A small model that answers yes/no questions on an image's attributes, trained from scratch.
Model: encoder arch densenet, encoder activation elu, encoder depths [4, 9, 4], fusion encoder layers 8, fusion encoder norm rmsnorm.
Training: soap at rate 0.003, 10800 steps, batches of 256.
Data: trained on rosettes with rotational symmetry, 48750 training examples, 56.7 epochs.
Rows from block 4 of the image encoder of a small model that answers yes/no questions on an image's attributes, named by matrix and row number. Rows with one number belong to one channel. Each number is 500 + 25 x the weight over its row's rms, rounded and kept within 0 to 999. All counts start at 0. Numbers have three digits each. After the name is the row's rms in percent of the matrix's.
After each channel's rows are labels from the 100 images, of 14848, where the channel reaches its highest value: "strongest on" is what is common among them. Only what is clearly more common there than usual is listed. The data: rosettes with rotational symmetry. In brackets: how many of the 100, against the usual share in percent.
# conv1: bottleneck pointwise conv (encoder.blocks.5.conv1.weight, 128x80x1x1), inputs 0-79
# conv2: growth 3x3 conv (encoder.blocks.5.conv2.weight, 32x128x3x3, transposed, each kernel summed), outputs 0-31

conv1.90 095:518508487514475529500499504483460473532521525497493508493494505491514499500512450510497485495546504485514469501457534498531464539472523491488494442491484542480487464522536449480467516477476489440517456498515475498462493539498518502551485503
conv2.90 129:564506472476523485497497533528510523484491493515532510569480481485515484484547497497518518491495
strongest on: grey (40 vs 14.3); pastel (34 vs 14.2)

conv1.25 098:491525498478463497497517466521511533497483486510480459501509420517508519490522525477465550515458531487486483520504479533534501501477480496462503528465498507523470502507495494496512532562467507501497496508526483462503459548498478471493452506
conv2.25 083:479492464475534525509506531509527518507499461481490466504507489496482514504530505462531566537522
strongest on: cool (46 vs 14.5); vivid (35 vs 14.7)

conv1.19 090:496510497525495493525502483490521515489476515516468492513500446509510498490507552487448534479449507459506495528532453556540487481503478502479514535456540510509512475479520511494497510541478511551536536498473469489481475514484510496486488543
conv2.19 113:437470477471536549507489503489541480536528477490477457495498488520489519523509490502493523507514
strongest on: pastel (35 vs 14.2)

conv1.121 101:528440471504505505487498491519509533495516479465441520476515502496486471510477494463533487495497522497491416512510456492476447504461493527505457511489471496477469488466472481510500500481461524491489491487501524505534475496490518522489543467
conv2.121 119:522504500477426471493501480479514498511497498524494514506527561498525491540523540467481521500504
strongest on: vivid (100 vs 14.7)

conv1.115 093:488487520522532475489486503488499511507476496467544516523481533490548509500464510502501474517459499493545489464496518444488522452532490504475484520515445497491499545487496533442471473534555468493492515493522486470506464460511499497498505508
conv2.115 068:457485477499467571507509492504508490491491493489523497503494479467464502505436502516525527538503
strongest on: vivid (37 vs 14.7)

conv1.46 106:489490514513500472500492502520499512501486526461554507543477512521535481519482476515518479507491482487546447460482549448455493486518481525515528476509474525523520520499517513481498504494572497461497516472524512486510474459538486513500541498
conv2.46 084:510502499507493569483534509525508481471490507466534481499473539460527482479459520503522492496526
strongest on: vivid (62 vs 14.7)

conv1.114 102:451471488465518490501475507487482457461516511464467500489501468484493469504512472495514468445511492481503474475517499499452442468478519497498483474492520483474504474500505470529480512440463499480504513457466463456491476501480508520464514493
conv2.114 114:510483492465496475506489491490523477489522493515491481512514517505503486521517400476473491456507
strongest on: grey (68 vs 14.3)

conv1.1 095:494552513498479523526536463478503513517467508544498510482493487550492494471519497478483507524508543523502487527474513506541470544445502474503479480472462530491481492513487499504469489526506487501476502485528500476461517566524469482554477493
conv2.1 096:544535493488511487502497537556497510468488486501520502539477485488467453489526518510537536516494
strongest on: warm (44 vs 13.9)

conv1.96 096:472531485446475502491519466514482535537506493528495473487519459518495498487540524480461533523478535504451488527498483537520523515509501511484471538477498512528469486488461507481486516553482491490481506527525483479480482527497466456502443479
conv2.96 065:509477463503491489490491533511528515511493467489492497518496461492480521497552488481529573536523
strongest on: warm (56 vs 13.9)

conv1.13 104:508469507481516509494497548498511475504475541522523500464538534488525479509477522501523506529514516517556474517495546487503458481575478490492462552499492468514512559496501523474486505518547505469502525519524502477497474500505501488472527482
conv2.13 094:464512490459453532512509497523498465526512523492486487513507489469499478531531489538513542508550
strongest on: warm (71 vs 13.9)

conv1.75 102:496520493518515502474495479491551481442511495492525470507507485509502514531500494503458498500480510454466493457512485499497529480521500528489553482476493458489431490505527500452510498514471508517543493473472463447505492498500502563503479517
conv2.75 150:502462497500596507506516494495519491495512479471506490496501530524478525521479482480456475487501
strongest on: grey (53 vs 14.3); pastel (37 vs 14.2)

conv1.70 098:486503478480501503476510488517536486458492510506463444483562483510508477497521552478500508484494511519463489522532498521483454499462470486523512520460523495511432536472487498511516497557471522527516506519510497493482501504503536495467464469
conv2.70 107:480469488503479538490505536497486464528540483499468465477531523486456490531525477475482508502536
strongest on: vivid (70 vs 14.7)

conv1.57 103:478505495449497488488531502517511488484504497464476471463523442496486480506520465483519507482523517506495439502487523489510414502413478507500468488484494477510480488514476478512500521501466499519507486500523475460485497536481480503477476497
conv2.57 109:539520502470461486499499537513486504493508470479472465507531535480495469517548446484500528491495
strongest on: earthy (32 vs 14.1)

conv1.105 093:472518473517533532485492489456453506554478478471497545525499543519490477487492490496480445512501492502487476461487470477486514509458525485502490497514451528477492492502469482479450468543533509503496530502537482499504501483544515463531492503
conv2.105 090:531509512521437494454484533500483507482510484539523520541463480474488497476491475515512537500488
strongest on: vivid (55 vs 14.7); warm (38 vs 13.9)

conv1.104 107:456480499470491505499494492479472459486492514469497493507485496496517485481500492479491477441492479472480464450495490499447446484429512482519496461510498508473509460485484482530489467446473525490495509452464482465475488479517522513495497501
conv2.104 110:527480474513464482507496501505506492491508507528515508494519519492489479524480403499461476469507
strongest on: pastel (36 vs 14.2); grey (32 vs 14.3)

conv1.89 103:505474514500566484501497495499528503486459541502494549474517530480515463489488519463499481475506500497556449564517519514459459491481487503481494552497486455491511502447492529506494487529524497499507532477485505516493494473478477488470504514
conv2.89 128:447485492487456554504502496510519452533528495490484472499513512477486463529475491528493484498531
strongest on: warm (46 vs 13.9); vivid (41 vs 14.7)